{"train_examples": 48750, "method": "moco_v3", "precondition_frequency": 16, "adamw_lr_other_params": 0.001, "batch_size": 128, "epochs": 105.0}
Rows from block 3 of a small self-supervised image encoder, named by matrix and row number. Rows with one number belong to one neuron. Each number is 128 + 32 x the weight over its row's rms, rounded and kept within 0 to 255. All counts start at 0. Numbers have three digits each.
Before each neuron's rows are labels from the 100 images, of 14976, where the neuron reaches its highest value: "responds to" is what is common among them. Only what is clearly more common there than usual is listed. The data: drawn human figures in many poses.
# fc1: MLP up (model.blocks.3.mlp.fc1.weight, 1024x256), inputs 64-127
# fc2: MLP down (model.blocks.3.mlp.fc2.weight, 256x1024, transposed), outputs 64-127

responds to: white trousers
fc1.67:128167161126130137138084234157155173096115145101118091100121071133157138080117075102080153152123119138119140098111104110118214127138156142073087154124164120176100183123152098152125136144108136
fc2.67:099175166161135154126190139165159121098170148125121047120113188071172138093166148135143155142185111088178137136126132118177101155104098130184174123103130149136088185168121175160174113082182104

responds to: white trousers
fc1.615:101199098118159126099236101164129066131105111091128109094164110079148112133039132117122171147148096143129098147180122157107180139110146104139161107147153114115114147135205114123161130174134118
fc2.615:180122143124144171186119139127161184099151143129192104192075144121123150102146126080125161114140124181179167088120093122109131117075134077097152086121173154118127121157038156125101102092136088

responds to: stocky; handstand
fc1.668:126169158109054123090191148117158133062077151115170125148141122147094142155110147124141072146130170174148154157171165148137116184150134187116144107170158161103174158147127197116113113107124185
fc2.668:145133110089168117126109164104182140162086141132164127155088147077159187179135137110150085135127217136162107141141113167129139157131134173097121160084144153094089179140152160113083174151146158

responds to: purple trousers
fc1.732:145098156166096145212065088120146113102115078141164131145132115188149180129112116118156192109116124159093078157134119139137065089205076151125138125147098114125086136141157125104173197108139184
fc2.732:097127112119140146130095124070155102156067158171123128141164143129113099120154114128157133133118149169142128106082141156171103192124137153114141106139120119152086077162079130123086119182157168

responds to: bowing
fc1.577:096135161113129161071114147094122162120091135110123135107125188095173075100141136120156059154163096121159165185116104139214162162144114040114083107165143182133120146110089082108099071108176163
fc2.577:090116148147124134193125062163130136113112143146194109111146144072134115137199108162131148115075087143157071105072157106091090111149138098127145124170123105106141073130137182119143160077087053

responds to: white top
fc1.107:140104135140048168197121161128141148094144107137143163146084102154247118136093132069094137124096142078132110100049136169154136172060185141077171060114131143116142123084098110141121132096105160
fc2.107:122138111090139083117158121132126105075086134151151136068108108104116110139144137074165142149143134185122076158105144138162149071084102087163117105111136181183144155056180137140107174088172142

responds to: black top
fc1.408:082111098082128155110143100120136165126142139092130177094131186115150104055112105149052148130107130097160113133191071153153181153108165137099171192174151129089177082128106081124147116122114100
fc2.408:144108125148107146157148136144086088100187121090147098151130182163111068155090106102122128157093160166101086156137104131085163125182123085143143068125113145143102134150164160188104081088190148

responds to: bowing
fc1.360:172133099163182141097140093082169067124150140138127156094118094156120136179125153134139182113149145170092153180059147102141145203186087105131093134063136175161099144147153138107134118116151170
fc2.360:180101143085111107171119132050082134107090133126169158172063172106170112107145101064138143100100117110145092084165126123127157093103125102088115131167114178146109210116147056124145172129130163

responds to: red trousers; red top
fc1.665:141138092142090141143124122163127156094114159114161105165126164099077068151136203081127103139153102172118172127153129075173144107145091142109131099133168126121075140145120130129124125078134204
fc2.665:150121159081214139047169088100117135219134126157119116153116141077080171128113043180154108105142142119162179200165141107122107134060142089144104154145125136080213102060089179082183087123133127

responds to: black trousers
fc1.215:122134107143124102120070113166118109116136122144098105185133126100085078149135146093139140086172079152165132112191104122096101181158153128155148096175115182107153169127127098139183084087110204
fc2.215:114106103073130186135163143185162114067119126101186130173166101092090143100166213138122113140129155120084098159149119122161094090172077127148161147128073103163107145097153121121041152091104121

responds to: white top
fc1.387:134075089117177091094140145110146152153135146132124127167147131112097131170080103099158095101084119156110099065104109158155109160126107137095106132131105105159142126172070104102127132130120060
fc2.387:183078150141125168135169164127107124131098146151147178233134169107116131186139104094119119135121153141179199138078122090112168164115127142126123110131103105185122101125101143139093164174132113

responds to: splits; lying
fc1.170:063169149179145181117118098118165127121192175116147112142113129173096169167071130139104153152142151138090103116059144139109107131097078116209067126134162204125121117129108183120171196105163130
fc2.170:159110149105176126147139142099110197201120106137150161155133123128142155095184143121145158138174081143128097149142065095103152121143131177104141150119129156063127152139121073094148127095134094

responds to: black top
fc1.617:114051140169130090152158103120086116128083142143133072095067165082155118153170128182180122142139080100116139177168154091140151164087129111143127176075134134148155119070159151130145105209157133
fc2.617:130107098158082140128127185139105135110119114170139198104130099125115026171124156170153121069089156100090105167132109118124080102144200132110105069141101116115201173178159114146110160089123161

responds to: stocky
fc1.379:231139140096070120131142068130154119120089099147170104161117107129176130084165175087122142129149134045126147109116150132147132100173117192088079146134163122175098075166138140101170083132138136
fc2.379:103067094144132170118140151114155149153092116133093106181141146090135170219145082106133136075133105186163162144108151168094092145144126120116125143133094107158174103095134126069111117109136141

responds to: squatting; black trousers
fc1.749:166178130111104153161148152140183169116171172189150115108161139151109068143106135128162160111134169128087133094135139151048088144100093067145087063148145060132152117132069157147089150140153139
fc2.749:122138137156102111095113121121189104127109091166084137115115121160194117118091135132119093137118117076126101130169084187153062075172127090131084098167136117127054149126187098136153116113076109

responds to: black top; splits
fc1.367:188110188136231167101125154164121117151160148174148160077155167090186165181146102205148151180130098202158107142105113110092126150080159146127189129118118130148147082099152141112125120155102085
fc2.367:140122127164125088085151137126127160200120139121171129067094156129158133097121066104180153169097075147163078101071116125142162122098143147139191097129085126136128105131134109121157147129164159

responds to: black top
fc1.142:108135126127149084104104094119110089168092153149157069153180104108145102124185100148119147158129123155124143158117095170122109130147100102149077137177100128116154112071125117028078127192134219
fc2.142:156107116170162142148116161102107181152138061159176132075132122128074116181158128091145165120163056167100114130137114105119125114157168152134161163136135106153162102145102095146153112136106150

responds to: bowing; black trousers
fc1.470:099092170053116091122124137074097111091121134136127156159114078129096148081146162107194117129121127135078150131133085147143124153175132120103124130159149116200118136135092115060180135118125126
fc2.470:129121067152204149158157155134141076156213155107195106099151151142105105124157087167119117149177081125121090077151076126102120114089100119090129109114077114108138161102064152138107080109111099

responds to: black trousers; hands on hips
fc1.218:072105125147189098155150134138140169178139136135123116134098073102168157146087170176126138135084141120101144210142056096080147157128104184134161068118136155105102104149151149148085160123149081
fc2.218:115185109168118143105139106164105109102171099143195115173130145166096089172130125123100100141146172195153113094174149177088152156135073114033040168131158091114151114141141144134133076143102104

responds to: purple trousers; pink trousers
fc1.167:122134138143121119153125094156136154083144189109117190114139190112069118149088172082151172145109089097156099137175148114135161131084076137109209155111102158119164115132087139117118094106134148
fc2.167:130124116064096154164130127132196176088142084171186097117146166150140156113152157139162082137164107143146111150107084111149151083115167090161165141109121057104129088106141160090142137153108152

responds to: white top
fc1.465:158096078139094112134074116162166115114093137068128174075123070168115042103122106078144125089142100096107112103173112062156133079100154080143148121139109086121114088098110177177147110183165114
fc2.465:187091165113179174100142100115104144103123091109194116118112137142142109116181166135129125106128097127117103158170099139135121154086101131117140115120175178168111187089132121132166103103147093

responds to: black top
fc1.656:118119186066117165114168146113158135153101087143132145111132110117108122153123090151115160078139150152154129091157096136084039165126109123103179116134213093138139142147109146167105090145133090
fc2.656:059131112141135123145133163130186147111105114095128081122150080108196146081106119092171135136100122117105096125115118135058154093193153081188090156150182172134113141086135129137144134120147141

responds to: white trousers
fc1.57:101067112086130112069213073116151152180141172086120169133104098160162165132108161174154086093097141059120123123091124085070134105095122115152119136114102090116164105116103153058088083066168131
fc2.57:124144120126069075093144121110173107125138142078114108152092108143155124096151109118114107141139154134121136150113156141092190069204125096116120176104099135080174152126146129176124029115143072

responds to: black top
fc1.407:110079125103100109107136172113119119087117150144150046197124153136117199149154173174208100156149120125146133118167162116123148134137126111111171103161135134134175109161192151167129116171111167
fc2.407:175064139163124167111069085097175127120107161170152210103100144101126038172159144091107112067150134164120106157121139137130119122112158157095121090110100123083125125109158103112139135120124114

responds to: bowing; white top
fc1.441:150103118138108069108114048130134104091146174114148124162150153081171150158192161081129119139107130145105168151103109097116151191110125159104122109148096129133107193092118157084139115095110143
fc2.441:132110034106163161116144113104138056134100075156129131156159108156135146093105174139163155132098081142156059131095090103147144135122145168157091062112107172164118087130152140125127166099138196

responds to: black top
fc1.649:104160097109085102144113078095100139126146133115100123128135066194115101099098123111127139118105121196088094142132153186107086126163133081141099145162204102117125124117087123095143086125069106
fc2.649:069118104106197119173091121102155149148138153132114126169158152178018105064114176120105132124093173112094178133069146164071056174144136152103136137114120124085129109164096083145067120101228089

responds to: white trousers
fc1.179:120110139113103098129123112152107124108160146126045139117144097158165200110176180125152137135081175066048135191140156123117161176143119143151134155108174076133133108082152115130119125135086130
fc2.179:119190141125106087142098087140122059079149144119110074129118168126162054119105076144134168140165177086143136066098120132191164126118124132132123140144128163150102117162121144188141068164172089

responds to: red trousers
fc1.612:151216118195129173037134136104135109082083167106107119219125131133063124116115123101128098155198153092086085148112150130131141092158141127089115136157175151119120131147092138126136131162120151
fc2.612:155162100152129115098176101064140127157070116167156174053176113121167129127115079137108146099105109129168125121166082102067141062120126115163187134084134071105124097138168153127084105117161059

responds to: splits
fc1.436:111112126144100115126135105103104077152104119082114195098126115120091188151014132146184147163134176140107156085080132077152093128113136121150093101102191155170091055113087151101071180121145145
fc2.436:096078121081151129105133114138086066192109102121176148139091100099171158118137193127125130146161148137138108120156174160123144092078110096130117174195139131136096216136151111127115130115099157

responds to: kicking; star jump
fc1.660:062153127101197125147101184170159145139137133133146155160153149071072075078091183150097118145159167116120166122141145194154126079098095112137185060134178168116131103141124126094123152124132165
fc2.660:185138120164104222123176151117150177067129124081132092161117117159165154120154086161138136101041106127155128142076119045136127112151133097105109107118170138075127101088160140075144145079163109

responds to: star jump
fc1.395:126151128158119110129129130103117124175144129128137118147100146124165104091164121162121141129172152073196120164135118128094122128166164126124097101147174115209179125102144186099120095138125125
fc2.395:132121167110149148160115150108182135191063083139089122104147101142129189165136131116166129098156115116162154107089048133108054051144161160177168160113126110090167156200138098146110156119097074

responds to: red trousers; red top
fc1.332:128127165120128161123160156105074216116148090172150114133152118128163180092154101109117077095216118188135156131156117135145143110099141157125093170158156112161146133166121099077059117121131129
fc2.332:167127086164174104113169152169130172149097127162093127122093130118105139116081144159113094132170145191133103145125092166091116121133140182166099064141166165139105120115209193180177129133103159

responds to: black trousers; kicking
fc1.311:113173134213184127071127162073111158155204124102109156085088116174100190161123153149061135180190152082175093103135166182118106071130074092191136096115147139142131086138125176087120152105114167
fc2.311:174100129104147151131131176124143120162142102145189167150100149103091162116193093120108136147142098145105119196104144172060108114114101156089188106163103185145157154139080087113138131111173110

responds to: star jump; black trousers
fc1.713:094124139069153074057182140129134155112094223127132100113102107097186137123132162132110191143103149151167097192144106110103161114121144107171248122194140108064110162126156121130107078122138184
fc2.713:171090135151111170132169193102097151172123085099166122191109149114095186136114129121183085104083096134157092144111075185024113095178149176116118070176125097141153106075113102110160121104122171

responds to: splits; lying
fc1.541:113144117180149184117114106110106152087152118129114162109110083164107121141057121082150153151139137188033134145084127151128120140145106163156091152111172223158124100146137130129148245130153157
fc2.541:155116174063170104149133128132107139167098162123225141174098124103150076125127135158118157142142102093144092128184115118097141065145140098104159149108135139128110220176181099131158114153137097

responds to: squatting
fc1.109:134163107124139119104152099116123152127143105137092137140109140099143115080112154078084131185162142117100091108137184114119129110174091139115125123163189076106133157062085141121186148152084156
fc2.109:138121075060094058170151163086107112110078163098145090071158111159123083099209164127099148162124065148094176114132167170106111170138082097124124172158166063183107149173132093156141137096177136

responds to: red trousers
fc1.606:135133106113093148125103114158111142069063127088077101224162142093127156149148169102143131130150123091117173101168192115102077148101121143120064138125179134122116101125193168164151125116096092
fc2.606:158159157087185112089145086129095117147162127194145161163120125128063111156093104170130160117167148146134127151136083111124127106125142123141145164154111083101202139058100185122146127167097134